Weights of a small multi-label image tagger: trained on single toy objects rendered from many sides on busy backdrops.
Rows from block 5, named by matrix and row number. Rows with one number belong to one neuron. Each number is 128 + 24 x the weight over its row's rms, rounded and kept within 0 to 255. All counts start at 0.
# gate: MLP gate (model.blocks.5.mlp.gate.weight, 512x128), inputs 0-127
# fc1: MLP up (model.blocks.5.mlp.fc1.weight, 512x128), inputs 0-127
# fc2: MLP down (model.blocks.5.mlp.fc2.weight, 128x512, transposed), outputs 0-127
gate.107 [133 135 162 109 118 147  69 117  77 176 110 115 167 155  49 137 146 148 105 149 146 118 101  97  98 115 156 149 149  87 165 122 152 140 106 114 133 142 128  78 178 128 117 113 182 143 102 156 141 135  80 155 136 164 114 126  77 120 119 126 135 137 153 132 108  81 116 127 138 125 143 114 143 117 168 143 167 113 139 150 122 134 136 117 151 151 136 108 133 138 107 133 158 124 124 143 131 117 159 124 144  71 110 101 112 144 118 113 122 142 124 143 111 138 174 120 110 123 137 141 128  91 123 126  96 110 122 109]
fc1.107 [159 151 138 113 119 187  91 147 125 109 145 110 157 180 107 127 101  85 137 141 132 182 106 127 117 153 146 148 140 130 155 120 145 164 119 129  68 160 125 143 132 108 145 130 147 149 164 136 117  92 126 148 111 104 116 147 153 160  94 103 117 124 154 111  87 102  89 118 109 124 155 160  83 152 165 115 145 108 119 120 138 106 163  98 119 143 116 142 108 138 122 142  94 153  97 121 136 127 131 160  86 108 101 121 170 116 123 112 128 173  84 123  93 156 146 108 167 138 106 109 128 107 113 163 115 117 112 125]
fc2.107 [111 114 102 162 102  71 119 110 123 123 158 161  97 124 154 167 141 133 113 167  99 101 163 133 115 130 122 142 141 136 133 130 113 137 110 123 152 105 109  75 105 109  96 133 114 125 126 118 134 133 127  95 125 126 143  83 141 175 125 142 105 133  86 159 109 205 206 130  92 141 119 123 118 107 118 128 108 176 150  77 149 151 101 147 100 140 130 136 143 117 155 144  88 104 117 111 136 153 156 110 179 169 120 142 119 141 100 121 148  97 144 145 122 133 118 146 162 133 138 141 113 140 141 125 122 122 154 116]
gate.108 [159 105  67 104 101 129 124 122 157 147 116 147 117 152 120 132 164 142  91 120 148 103 155 127 105 137 119 131  87 118 169 172 134 142 170 146 102  67 106 101 128  88 167 116 149 140 131 151 133 127 103 131 163  92 138 132 140 154 132 112 171 125 153 117 111  92 138 120 155 100 107  91 166  86 121 162 174  55 149 159 138 160 150 113 109 130 137 117 136 128 189  90 142 129 128 118 140 112 136 101 125 113 149 145 122 129 140 104 118 138 146 128  90 139 143 124 145 138 128  84 129 131 124 111 126 119 138 117]
fc1.108 [148 142  99 144  90 132 109 148 103 122  83 116 123  96 130 158 108 142 140 159 117 156 107 101 112 167 157 128 129 152 167 117 118 165 131 169 118 118  77 138 152 145 109  99 130 131  67 101 124 129 106 178 159 135 133 111 128 190 156  79 129 103 142 163 120 123 158 159 160 111  92 154 117 179 150 108 142 137 131 115 149 140 123 137 132 144  86 132 142 117 186 148  83 133 109 116 140 154 125 122 117 113 128 104 126 169  94 129 129 129  84 110 125 144 138 146 122 112 122 115 119 136  97 124  93 109 147 104]
fc2.108 [116  93 130 145 142 104 123 104 149 148 114 149 144 124 158 126 150 121 129 143 141 127 118 127  99 123 111 117 178 132  90  88 163 136 124 128 106  73 110  77 122  69 163 159 164 153 131 151 140 139 103  91 145 122 119 139 122 113 127 108 173 123 126  91 122 151 135 107 129 102 142 119 119 110  80 121 159  96 134  96 160 145 169 135 145  84 100 148 147 172 128 147 151 116 146 164 121 174 127 134 138 136 111 161 128 139 176 104 119 137 163  80 145 154 117  77 140 165 121 107 132 123 113  97 141 127 152 132]
gate.109 [130 185 117 151  87 191 107 127 168 134 119  86 118 126 136  75 135 126 136 100 130 105 136 135 161 182 108 113 142 131 133 143 149 140 113 150 123 181 128 106 109 107 135 182 131  95 156 122  98  87 105 111 129 114 145 138 136 157  86 153 141 171 145  97 127 145 126 107 143 130 130 102 137 121 166 129  91 113  99 108 168 113 140 144 117 121 117 119 114 119 153 163 124 129 158 138 131 120 101 109 135 107 159  78 114 147 145 134 147 156 131  72 103 138  99 128  83  98 117 148  83 130 115 124 121 110 136 128]
fc1.109 [128 128 118 121 139 140 123 128 141 113 103 119 104 113 132 137 152 146 172 151 104  88 119 100 122 147 129 107 177 109 172 159 134 156 158 135 185 122 143  93 151 114  89 117 141  91 118 139 149 133 126 111 126 130 140 115 142 114  97  98 151 129 181 139 118 112 127 108 126  76 150  79 176 111 117 111 157 116  97 114 144 126 112  75 135 151 164 196 139 152 100 104  98 117 115  94 173 120 110 162 125 101 109 102 107 160 156 110 149 117 142 143 129 122 134 108 152 154 115  98 126 148 122 128 171 102 109 149]
fc2.109 [162 135 136 121 119 125 137 132 170 115 106  87 142 133 137 107 118 136 141 157  98 100 162 151 149  94  92 109 144 113  89 110  96 172 141 168 137 108 141  81 131 145 125 145 103 105 168 138 117 107 113 109 128 188 118 127 135 134  90 128 141 130 141  94 158 145 118 181 144 128 148 120 160 109 125  93 101 105  95 104 158 132 113 127 182 117 137 131 121 125 120 138 140  95 123 162 119  53 145 169 101 148 133 102 197 120 118 143 104 143 112 126 145 144 152 110 140 134 111 123  94 132 128 111 148 167 128 115]
gate.110 [133 123 111  97 137 148 113 121 115 157 109 119 143 140 127 146  81 110 102 120 113 138 163 126 154 170 121 108 142 125 110 206 178 147 116 130 155 132 112 118 154 104 144 133 113  99 146 146 145 126 137 142 136 120  92 152  85 121 142 101 101 144 101 123 102 134 119  99 164 172 155 182 141 130 111 102  99 131 112 131 166 120  70 150 162 103 148 132 108 158 137 127 143  94 163 146 119 157 129  98  90 132 148 114  72  96  74 130 160 117 126 128 132 112 119 151 107 151 125 154 108 138  98 146  89 116 133 125]
fc1.110 [113 150  95 103 103 100 160 137 107  88 161 133 159 117 107  98 137 135 100 113 157 142 143  95 155 150 111 144 133 145 150 137 130  98 131 168 154 140 131 168 115 110 110 115 108  90 112 134 144 109 101  95  70 158 187 106  88 101 100 147 142 169  95 104 153 105  89  92 117 118 150 102 158 119 164 117 118 106 147 161  93 116 151 119 128 118 146 154 134 145 118 175 145 136 141 139 138 138 114 171 112 153 120 135 120 104 143  73 123 152  99 122 123 155  87 129 126 132 173 124 116 110 103 135 147 132 128 152]
fc2.110 [156 138 157 138 134 145 118  85 161 117 132 120 147  94 178 138 180 152 126 111 130 100 125 106 116  83 143 127 136 152 144 100 120 128  99 136 108 114 106 131 173 107 123  75 143 156 107 134 116 173 142  75 135 133 137 119 149  99 148 124 103 109 140 166 148 101 137 160 120 135 140 126  99 128 109 136 146  82 102 122 172 139 150 112 133 147 101 106 151 134 133 122 117 128 139 106  97 130 174 134 141 136 107 165 105 100 103 206 141 116 157 118 142  96 116 120 153 137 114 118 128 101 100 169 151  97  77 132]
gate.111 [111 105 133 125 100 127 133  85 173 132 139 113 154 143  98 163 130 156  99 141 121 161 103 106 133 116 142 127 168 137 120  94 156 180  80 161 127 137 116 128 127 116 134 116 135 131 146 146 146 134 117 107 124 154 105 134  75  97 161 112 125 121 118  99 103 108 109 148 148 105 114 183 125 149  66 117 118 126 103 114 141 145 162 142 159 136 115 135 139 135  99 137 137 137 139 117 104 180 170 169  93  99 132  90 133  90 182 169 118 102  97 130 152 137  78 110 165 129 121 135 128 149 119 125 151 106 108 123]
fc1.111 [103 151  80 163 114 136 126 106 165  94 135 138 169 150 177 146 119 103 108  80 107 120 130 135 116 138 133  79 111 126  93 162 119 142 119 126 112 125 123 124 149 127 160 175 159 119 127 145 105 128 114  93 116 169 103 147 148 135 102 132 170 193 141 107  91 163 118 144  89 140 129 143 154  57 167 153 102 128 149 121 151 117 128  97  99 129 150 149 142 127 122 100 114 129 103 120 152 124 108 126 128 114 154 111 108 142 133  96 129 122  63 154 114 146 113 141  88 136 159 101 121 126 138 117 117 129 132 154]
fc2.111 [112 114 122 105 144 127 146 105 156 142 143 100 144 145  88 125 115 119 140 162 155 131 105 170 141 109 124 134 119 106  85  97 117 169 140  94 152 166 125 111 117 127 168 119 128 138 158 106 164 179 155 145 156 115 137 145  96 116 175 123 127 137 152 117 147  89 110 169 126 119  97 131 140 107 103  88 121 142 109  72 115 160 148 136 115 136 144 128  84 105 123  78 130 114 161 146 126 127 104 142 101  91  86  65 165 149 159 155  92 131 148 111 158 130 143 138 136 129 103 127 150 174 123 141 150 139 119 127]
gate.112 [ 87 165 144 160 124 169 152 128 138 141 120 110 160 145  72 139 131 133 149 152 122 125 152 159  83 124 133 119 107 127 131 165 126 110 114 143  99 141 107 152 140 124 122 130 163 121 101 114  75 146 130 105 100  94 159  82 125 126 150 127  97 144 119 110 132 127 152 165 103 129 100 136  74 133 198  99 171  85 108 153 124 140 119 102 157 126 170 156 113 130 143 135 114 154 148 132 126 113 125 156 133 151 146  92 142 135 138 116 142  75 128 141  89 111 110 142 172 163 148 115  81 123 115 122 107 120 115 109]
fc1.112 [123 124 147 170 125 114 107 127 119 166 108 111  94 143 175 126 107 138 141 126 134 123 130  97 140 109 126  97  81 115 120 103 128 112 114 124 132 142 112 128 131 121 156  98 126 100 104 160 149 137  92  98 141 141 136 142 127 141 121 104 196  98 115 163 114 135 104 148 144 108 160 147 143 119 146 135  92 119 122 134 146 107 142 151 106 142 182 129 140 139 145 157 109  83 120 124 179 132 120 153 146  86 151  96  86 124 103 119 126 150 121 123 148  98 167 142 161 171 128 157 135 121  81 197 118  63 126 148]
fc2.112 [124 127 116 139 155 107 156  83  98  88 122 118 120 166 131 151 143 145 108  71 146 141 111 153 137 117 138 157 161 144 127 158  83 126 150 152 107 109 130 139 181 117 133  95 150 138 137 148 149 129 136 121 128  94 113 115 123 122 158 151 116 138 144 132 108 145 109 142 102 137 114 147 139 126  73 175 114  78 123 121 116 113 100  84 131 129 155 110 125 110 163 117 106 126 174 163 137 135 142 159 144 132 151  75  92 103 104 152 142 111 133  87 138  94 114 112 155 138 108 121 189 135  89 153 119  99 112 176]
gate.113 [105 107 118  77  88 131 121 155 142 174 115 131 166 138 110  94 165 111 118 148 127 117 141 157 143  92 167 111 136 111  96 146 125 137 135 148 117  99 145  90 134 120 158 117 128 124 148 135 106 132 112 108 150 132 116  87 112 181 115 107 133 100  90 144  99 105 162 140 143 141 136  96  82 133 138  93 127 136 104 151 137 148 162 135 148 145 133 121 104 125 154 105 126 171 127  67 146 126 169 111 162 131 171 109 146 122 136 123 132  84 126 140 160 148 176 121 155 170 133 109  87 154 119 162  96 151 108 114]
fc1.113 [131 119 159 119 109  95 112 121 143 128 169  98  99 169  90 137 120  84 144 117 119  82 135 184 111 125 107 162 102 126 172 102 126 133 125 102 165 148 118 137  88  99 164  95 124 148 128  98 117 131 112 105 125 111 102 131 112 150 122 127 105 140  85 135 158 102 111 130 115 159 108 176 112 138 142 104 178 174 159 137 136 129 106 134  81 127 126 153 152 175 138 138 143 122 113 149 150 127  82 131 159 142 136 145 149  94  81 123 114 153 164 126  99 143 132 136 126 117 152 154 144 109 125 111 112 139 184 125]
fc2.113 [ 99 105 176 128 123  84 139 150 101 172 124 125 130 122 110  97 104 138 142 123 122  89 135 104 147 124 194 120 105 125 111 139  83 133 103 155 150 103 115 129 146 172 168 146 157 139 121 112  85 137 166 160 113 128 133 129 121 118 166  96  69 121 118 145 140  88 142 152 128  90 104 143 104 153 122  94  85 127 105 134 128 151 155 139 133 133 105 103 128  97 123 163 126 162 159 102 105 148 154 144 104 135 139 162 128 155 132 171 117 123 143  95 140 115 151 112 152 155  83 166 110 131 124 130 130 171 134 144]
gate.115 [147 126 123 120 142 124 103  94 127 168 142 102 159 162 118 150 122 186 138  70  96 124 127 133 167 128 108 110 115 114 107 182 145 113 109 133 113 154  85  73 123 153 157 133 155  85 142 125 112 136 112 136 139 119 151 112 161 145 131 118 131  99 137  69 123 133 133 150 116  91 118 106 112 133 161 158 136 159 109 123 126 151 143 120 154 102 147  87 123  98 119 132 140 177 130 147 139 132  85 163 100 156 112 147 157 134 113 125 119  86 118  90 123 150 121 137 172 164 124 137 107  95 112 157  75 130 142 122]
fc1.115 [130 178 153  90 135 154 161 135 147 123 121 117 161 106 104  95  79 129 113 179  97 153  94 105 143 118 126 123 132 108 109 148 100 127 151 190  84 106 168 140 166 100 127 175 143  96 145 147 151 129 143 137 169 121 112 101  99 118 133 138 136 141 119 116 143  95 128 131 151 107 127 106 128 125 127 110 132  69 124 159 127  94 134 126 159 137 115 109  73 147 116 140 128  87 143 144  95 109 129 132 158  99 136 151 108 112 142 160 160  92 151 171 118 159 145 104 156 134 109 140 128 159 131 155  98 113 124 121]
fc2.115 [146 128 122  86 168 104 156 103 138 127 119 113 149 104 140 152 144 174 163  98  73  62 105  84 138 147 102 140 132 141 130 117 168 141 128 125 121 120 121 138 138 131 137 110 136 139  87 107 107 117  95  99 103 141 159  90 149 131 171 120 115 122 142 113 172 158 109 109 122 122 129 147 147  85 169 148 126 114  63 138 162 149 161 154 159 111 148 123 122 104 121 124 133 161 116 119 100 148 143 146 153 151 118 150 109 135 143 101 115 159 145  99 145  90 127 143 149 155 152 171  77 106 140 117 123 109 134 126]
gate.116 [125 119 141 113 149 112 122 113 127 143 135  60  86  98  95 160 135 103 153 192 120 119 147  97 156 133 179 159 163 109 121 168 165 136 127 130 135  74 115 105 148 115 126 140  79 130 123 165 163 115 104 112 161  97 141  97 103 102 131 138 137 136 123  73 146  86 184 144 144 147 151 112  98 110 110 124 121 131 170 124  97 128 116 148 103  85 129 142 141 134 126 154 168 112 153 127 132 148 113 132 117 134 106 144 136 109 161 127 120 110  98 119 145 111 136 110 139 100 120 138 166 117 142  96 138 120 113  94]
fc1.116 [127  87 147  89 131 129 124 151 143 192 145 138 117 118 108 120 123 144 138  91 132 121 152 113 114 125 140 156 125 170 160  90 136 144 108 131 103  99  97  78 126 141 112 187 148 146 131  90  84 146 140 185 120 147 113 132 136 121 159 149 127 108 107 125 156 105 152 122 131  98  66 123 138 159 107 129 107 162 140 100 104 137 153 122 132 141  93  87 151 115 153 135 133 143 134 123 120 101  92 117 163  88 150 157 157 137 118 148 154 147 135 147 129 118 137 138  96 103  98 182 147 139 134 102  98  87 127 111]
fc2.116 [118 155 128  94 156 158  68 122 118 162 129  95 114 130 172 121 113 139 140 114 146 129 106 150  91 151 135 144 150  96  91 125 144 131 149 145 144 153 154 165 124 152 149 138 121 126  95 115 130 146 101 168 116 153 117 118  89 151  99 160 160 102 113 112 168 131 113 144  89 119 121 121 157 108 124 174 126 140 144 103 151 134 134 122 130 108 143  97  95 100  95 157 117 137  96 174 160  95 127 135 155 144 109  97 103 129  93  92 149 136  56 142 130 107 125 142 149 119 164 163 106 120 121 128 153  95 152  94]
gate.117 [ 93 152 180 120 110 142 129 134 132 168 160 150 156 142 128 140 133 170 129 116 156 148 134 104 130 109 116 122 100  91 140 127 147 111  83 147 134 122 164 108 116 140 135 123 115 115 152  98 110 185  99 136 145 109 125 117  94 112 132  67 114 125 101 128 124  93 189 112 117 166 140 148 114 136 159 137 179 111  82 151 130 147 110 142  97 155 111  85 141 142 145 142 139 171 124 135  94 158 108 142 145 151 137 120 151  97 136 127 178  96 132  87 140 130 126 106 180 125 134 106  95 111 124 140 107 154 109 113]
fc1.117 [130 103 117 128 117 148 123 123 129 136 144 144 119 143 146 129 129  90  92 177 113 144 117 122  97 160 140  84 121 112 120 168 111 120 103 105 106 162 122 116 152 114 129 203  96  95 130 157 195 124 146 137 154 179 117 167 122 125 122  89 144 162 125 131 118 122 136 189 143 137 112 140 139 119 132 135 126 101 125 166 101 116 127  93 139  90  64 110 177 139 151 101 121 121 160 149 143  99 116 105 124  94  94 122 140  97 156 140 114 138 127 147 155 141  89 149 113 142 134 102 130 147 118 135 133  99 115  94]
fc2.117 [ 77 197 111 112 130  97 113 108  86 167 107 113 137 144 130 153 116 186 160 134 115 142 131 157 143 164 131 105 121 136 130 145 120 141 140 176 101 123 144 101 110 111 122 145 143 133 148  90 124 151  84 134 155 107 113 135 131 132 149 119 122 128 123 124 138  93 124 108 113 113 152 115 106  96 131 115 138 105  81 181 148 125 121 152 104 182 144  92 113 164 157 151 142 115 149 131 132 150 100 120 161 173 106  99 167 103 145 117 127 103 153  96  93 125 128 121 165 112 118 113 113 113  94 181 140 115 123 105]
gate.118 [137 158 127 134  98 142 131 163 136 138 157 130 141 162 146 121 117 110 109 158 170 144 183 156  49 122 101 107  90 118 126 142 141 130 138 123 123 138  94 122 126 110 132 116 155 171  97 134  97  85 110  95 136 133 134 117  81 102  84 162 122 131 130 168 157 108 113 153 179 145 105  85 145  80 136 150 162 153 142 111 156 157 146 107 147 123 127 131 125 154 134  89 146  92 146 149 155 136  99  91 134 117 139 142 131 110  80 113 139 116 144 123  89 121 131 134 120 135 117 102 108 102 116 145 113  93 152 135]
fc1.118 [140 118 131 141 131 128 138 121 121 126 158 102 152 122 115 129 111  50 110 171 173 108 139 121 129  78 134 116 143 148 102 142 124 168 159 146 119 137 137 126 155 144 144 119 130 103 158 138 103 129 162 141 146 102  98 135 120 151 109 114 151 144  70 122 119 116  97 121 120 123 124 148  90 142 147  78 104 126  88 134 127 132 105 107 171  85 138 169 147 128 143 121  95 151 117 128 141 135 116 104 161 118 169 132 155 128  92 151 128  82 159  96 130 105  79 133  79 148 168 132 150 183 138 137 126 156 133 151]
fc2.118 [157 121 160 105 106 105  84 111 148  85 123 130 108 132 125 128 142 156 155  88 161 133 101 151 150 167 130 162 135 136  83 126 109 116 158  68 138 124 105 119  89 116 177 116 174 151 133 139 143 152 139 107 114 143  90 139 103 132 145 133 106 133 167 119 123 127 146 108 119 145 100 149 144  99 132 152 112 147 152  95 190 144 139 148 119 122 127 151 118 110 110 160 145 129 126 155 116 102 117 105 170 110 117 152  95 120 170  92 152 134 115 139  73 123 120  66  91 112 144  95 124 124 106 138 139 147 146 140]
gate.119 [137 125 112 147  91 136 116 125  95 139 170 161 102 149 100 174 108 130 146 130 153 160 124 138 148 136  82 110 159 124 138 165 160 192 130 126 114 127 103 109 128 121 127 125 111 126 138 115 149 134  98  95 122 105 129  76  91 165 149 123 129 126 145 112 122 126 155 134 149 153 135  98 124 127 155 139 115 169 112 137 139 113 112 116 144 113  95 140 145 145 134 131 136 139 138 179 115 140 151 122  80 109 107 102 189 117 135  66 122 119  91 124 112 146 148  66 128 116  91 136 143 180 143 100 152  92 115  99]
fc1.119 [107  99 144 122 133 121 102 125  76 167 157 134  79 132 136 131 103 169 158  81 120 124 122 154 107 129 127 129 124 115 176  94 122 143 106 117 146 146 117 133 141 121 139  95  97 169 151  96 101  78 135 155 124 148 102 119 153 142 111 113 101  62 136 151 157 156 147 124 134 113 124 116 145 171 129 151 135 177 132 103 122 109 143 127 112 129 118  92 151 123 126 123 152 139 114 181  95 107 100 131 128 135 119 114 188 143 106 143 117 128 146 170 103 142 176 102 101 135 139 145 132 127 177 153  89 140 141 118]
fc2.119 [116 126 117 152 139 119 149 182 144  97 134 156 149  96 153 113 155 118 129 115 119 130 128 149 103 126  97 149 104 127  96 103 102  61 110 116 106 149 124 151 154 167  84 126 152 100 139  75  75 161 151 103 133 148 143 115 120  94 129 115 168 142 116 140 159 184 102 132 113 101 142 138 141  98 160 141 123  90 125 103 156 139 123 119 175 142 170 155 123 103  84 122  94 119  94 141 155 148 124 162 158 152 152 125 148 126 131 141 144 117 136 114 129 137  89 134 165 143 148 104  96 111 119 127 145 107 120 159]
gate.120 [121 174 140 121 120 117 129 126 155 119 136 126 158 133 132 105 128 147 126 137 129 127 112 132 113 143 140 123  98  93 102 141 136 171  64 101 130 156 132 119 119 140 171 121 170  91 110 148 111 183  79 145 134 167  95  96 135 126 115 102 125 138  92 125 165 101 126 114 168 134 123 165 116 107 154  98 133 117  97 160 117 131 156 140 121 117  94 132 131  91 100 138 129 159 153 102 163 139 121 117 121 185 119 128 131 151 106 142 122 120 160 117 135  53 130 146 113 157 122 113  62  96 117  96 111 153 139 138]
fc1.120 [137 118  99  44 118 147 164 119 159 126 140 116 124 168 114 113 117 132  99 153 137 124 119 130 121  92 121 139 116 103 114 121 120 150 142 148 139  99 136 123  89  80 166 187 113 142 134 186 166 125 120 162 163 103  98 183 122 162 150 161 133 125 148 129 127 109 160  89 130 134 122 134 110  98 122 109 129 146 139 145 108 162 110 192 131 133 124 103 164 134 101 140 138 148 119 125 155 134 103 133  85 132  84 105 116 127 123 135  89 139 136 119 135  71 129 125 109 107 130 125  88 124 133 132  97 154 131 135]
fc2.120 [116 130 111 172 133 129  93 119 115 115  96 145 133 103 164 141 154 111 121 117 152 139 151 114 142 147 123 140 107 123 120 150 109 108 143 127 114 114 130 185 147 134  59  80 107 104 126 112 119  96 124 106 109  97 129 109 119 118 145 156 147 109 115 171  85 110  95 127 138 118 138 161  90 155 131 151 175 113 140 121 143  82 107  86 145 119 121 140  92 150 158  81 132 108 147 133 129 159 138 172 167  69 145 134  89 164  98 138 136 133 147 131 127 157 128 174 165 170 120 115 144 116 121 158 121 114 127 133]
gate.121 [166 131 148 145  87 141  93 110 149 142 160 101  85 115  93 168 123 163 110 125 120 143  87 155 112 118 133 120 130 112 135 107 126 158 113 163 119 132 107 108 148 105 131 147 152 138 139 128 163 138  90 134 165 105 155 113 131 148 149 163 182 123 132 110  74 153 143 130 153 106 135 135 153 121 106 126 138 141 136 152 165 119 135 125 118 120 126  76 132 154 181 173 131  99 139 113 134 138 121 123  83 139 113 107 146  61 141  89 156 126  92 133 147 160 119  76 115  96 150 116  88 116 120  93 127 146 129 117]
fc1.121 [113 164 131 139 151 119 166 112 143 104 117 148 132 105 145 139 100 105 106 140 117 169 154 133  80 150 131 100  94 108  69 138 124 134 192 134 170 100 120 123 121 177 135 104  94 115 140 146 126 125 150 164 139  93  97 137 125  94 114 128 117 108 119 151 108 124  95 116 139 154 142 165 128 124 113 136 101 102 143 152 117 138 109 104 117 137 155 105 137 150  95 137 107 133 169 109  94 111 136 116  97 112 158 119 131 140 155 150 141  67 204 137 116 142 116 135 120 182 160 109 122 101 129 164 111 113 138 123]
fc2.121 [133 136 130 142 158 157 157 100 100 161 113 112 109  97 175 107  94 133 132 109 128 127  94 128 108 144 145 114  90 136 144  93 148 130  85 137 125 128  89 142 138 115 126  87 120 147 110 143 146 147 134 150 132 116 136  97 141 165 106 165  33 102 153 147 144 144 132 110 134 157 131 151 143 129  74 131 124  94 138 145 120 119 155 109 102 100 139 122 151 116 133 140 136 122 160 116 113 145 123 163 146 143  94 108  68 169 122 138 132 132 129 111 123 122 149 129 162 151 103 133 178 156  97 111 169  89 146 156]
gate.122 [144 114 124 161 148 172 111 162 147 149  98 135 147 115 157 141 139 133  61 162 121 153  86 110 120 169 124 116  96 133 121 134 162 127 115 119  96 124 109  95 144 128 133 124 148 133 103 143 116 138 133 131 129 138 151 123 105 152 132  98 147 116 120 149 105 123 159 111 141 118 113 136 128 129 120 154 120  81  90 121 164 134 181 128 152 129 114  76 148 139 159 176 154 143 123 153 100 109 166 151 166 162 114  79 106 124 121 151 117  98 116 123 128 116 119 119 129 103 136  81 128 131 148 103  77 125  46 111]
fc1.122 [151 150 118 150 127 149 109 118  99 100 116 112  75 120 119 130  93 143 120  89 167 153 128 141 148 158  82  99 132 139 180 143 130 127 143 120 106 167 138 114  88  91 113 164 165 163  88 159 104 121 119 146 136 133 121 168 169 132 134  93 182 112 136 131 137 148 111  99 112 110 146 138 132 148 142 147 133  76 106 110 122 158 104 115  84 137 142 119 144 142 138 189 125  95 122 193 128 108 115 159 124 112 153  83 149 158 123 103  99  95 130 124 137 117 125 133 112 100 113 149 129 116 108 149 132 136 133 117]
fc2.122 [140 102  85 144  83  92 162 154  98 128 115 121  79 158 122 103 137 122 143  83 113 122 131 109 138 129 149 144  87 158 155 125 176 115 132  89 115 107 123 116 112 136 152 159 126 149 125 104 136  50  98 110 113 165 120 134 119 109 196 108 125 111 140  98 124 172 128 165 100 134 110 126 127 160 154 163 118 138 117  93 130 144 148 143 122 121 118  94 114 148 139 128 119  98  97 167 147 144 171 129 129 141 168 161 122 136 127 158 102 151 127 149 129 116 134 143 159 134 156 124 123 164 129 114 135  76 136 129]
gate.123 [123 173 176 104 117 130 158 134 117 123 118 120 130 120 121 107 128 156 104 138  93 146 112 103 148  73 142 150 137 115 143 117 121 151 120 157  73 113 147  96 135 150 137 106 123  72 109 127 125 119 159 143 131 144 112 125 116 114 135 136  95  98 121 143  90 122 115 108 125 142  60 135 154 107  99 144 157 117 111 146 117 129  81 151 175 133 167 110 105 113 178 107 163 112 195 159 124 120 146 119 121 139 145 101 162 148 159 140 187 139 139  95 114 158 151 118 165 120 161 121 132 124 103 134 119 119 110 111]
fc1.123 [121 131  94 121 133  84 130 121 117 117 124 156 101 110 145 162 161 126 155 140 102 136 129 137  98 161  88 142 106 140 129 173 134 119 133 140 182 114 122 148 116  72 117 142 125 135 130 100 112 130 134 161 146 103 105 130  89  86 123 107 180 113 102 127 170 129 111 133 150 154 151 143  74 141 126  72 115 139 171 127 148 162 140 122 135 138  77 156 122 127 114 167 106 136 143 112 133 130 123 152 138 138 157 105 143 166 100 153 122 118 100 155 150 121 132 137 162 122  82 171 120 115 108 133 103  90 163  82]
fc2.123 [131 137 130 138 147 168  93 137 172 123 137 134 132 122 101 130 119 126 154 119 179 155 124  86 115 117 153 139 177 161 131 115 134 152 139 146  97 152 163  95 127 111 122 115 141 158 118 140 151 141 104 134 115 162 110 108 149 163 124 110 145 118 146 139  86 152 135  84 136 136 126 125 127 178 103  99 142  98 149 136 118  97  97 108 150 162 171 123 127 143  99 115  97 116  84 138 123 103 131 112 115 150 143 106 135 184  94 150 129 114 123 117  92 127 107  59 109  50 108 123 120 132 164 138 156 142 129 141]
gate.124 [104 121 164 114 143 121 184 132 170 118 160 106 152 145 149 123 126 121  96 146 146 129 148 134 119 117 142 143 159 152 120 121 149 167 115 100  91 130 139 109  90 137 154  82 131 108 126  81 133  84 153  96 176 153  92 108 126 161 133 129 105  87 108 150  83 176 104 109 127 102 126 181 142 147 124 132 154 169 156 150 144  70 143 109 109 130 111 130  92 101 118 122 132 127 118 124 129 151 132 155 145 109 133 116 155 108 136 107 109 127 111 117 145 117 118  68 145 156 137 121 152 148 124  81 107 101 137 141]
fc1.124 [130  92  88 169 148 103 142 129  84 162 172 113 118 148 126 163 156 123 139 145 131 111 158 112 163 143 127 139 144 150 129 137 116 106 121 103 128  91 127 121 121 126 105 148 127 128 145 162 135 134 133 136 120 109 152 118 121 125 139 116 107 136 125  82 150 138 127 102 145 145 135 115 146 154  88 112 121 109 139 141 134 163 121 111 114  78 146  89 141 140 133 166 127 121 132 184 101 117 128 156  87 143 141  98 132 112 183 122 163 125  96 130  77 146 146 124 125  67 198 153 112 146 197 103 119 140 119 100]
fc2.124 [120 124 148 122 139 167 148  95 137 129 130 120 104 109 139 102 112 139 118 113 133 113 121 127 103 101 149 153 102 126 167 132 134 128 127 115  71 133 118 117 145 143 115 119 131 118 150 112 147 135 185 113 163 160 127 120 182 112 151 136 134  80 137 150 116 129 135 172  93  91 151 128 170 135 110 128 135 104 143  99 135 119 164 156 100 157 102 103 131 132 154 133 109 103 133 109  52  82 177  93 133 116 120 185 123 106  91 117 102 100 177 157 136 161 110 129 123 148 113  99 130 158 114 140 110 131 147  94]
gate.125 [172 115  99 131 127 122  96  97 146 152 149  94  94 160  96 147 132 151  65 114 149 137 112 142 150 124 109 111 162 118 184 146 130 101 107 129 112 134 144 123 128 136 161 109  86 131 145 171 145 106  67 130 167  94 125  67 125 149 113 121 108 147 121  93 103  85 135 122 181 100 119  97 139 139 126 152 177  99 139 143 144 137 107 157 155 154 142 134 192 108 152 120 125 122 117 109 154 161  84 103 131 139 142 138  94 135 132 109 145 114 118 111 134 109 130 136 141 127 154 141 107 135 142 125 135 131 116 117]
fc1.125 [ 88 109 139 115  89 118 135 129 116 129 120 115 102  86 117 125 152 127 169 101 124 102 130 128 139 146 139 141 122 130 140 133 129 129 124 104 129 132 165 113 150 147 101 108 149 133 159 136 134 128 133 105 146 146 140 125 126 114 149 148 147 128 147 175 121 105 135 114 169  89 141 124 145 166  63 129 190 114 157 113 122 164 106 114 102 128  86 105  99 148 166 142 149  92 147  97 117 203 103 119  93 111 110 126 121 101 151 177 126 130 113 102 161  83 110 136 168 155 131 135  96 141 108 194 115 116 122 116]
fc2.125 [ 80 101 148 138 170 135 187 144 112 176 115 154 110 139 147 137  60 118 122 154 104 126 171  90 110 109 126 163 122 156 128 145 172 123  98 117 125  96 119 139 143 146 131 149 125 138  91 149  95 108 103 139 128 136 103 147 127 120 112  98  94 136 102 125 133 143 118 121 126 159 119 109 110 127 108  69 145 116 129 105  93 105 108 129 153 146 150  96 133 159 109 118 131 149 130 161 105 179 164 114  78 144 159 116 154 113  77 174 141 114 147 129 146 155 145 161 134 113 150 134 146 125 145 105 107 118 125 132]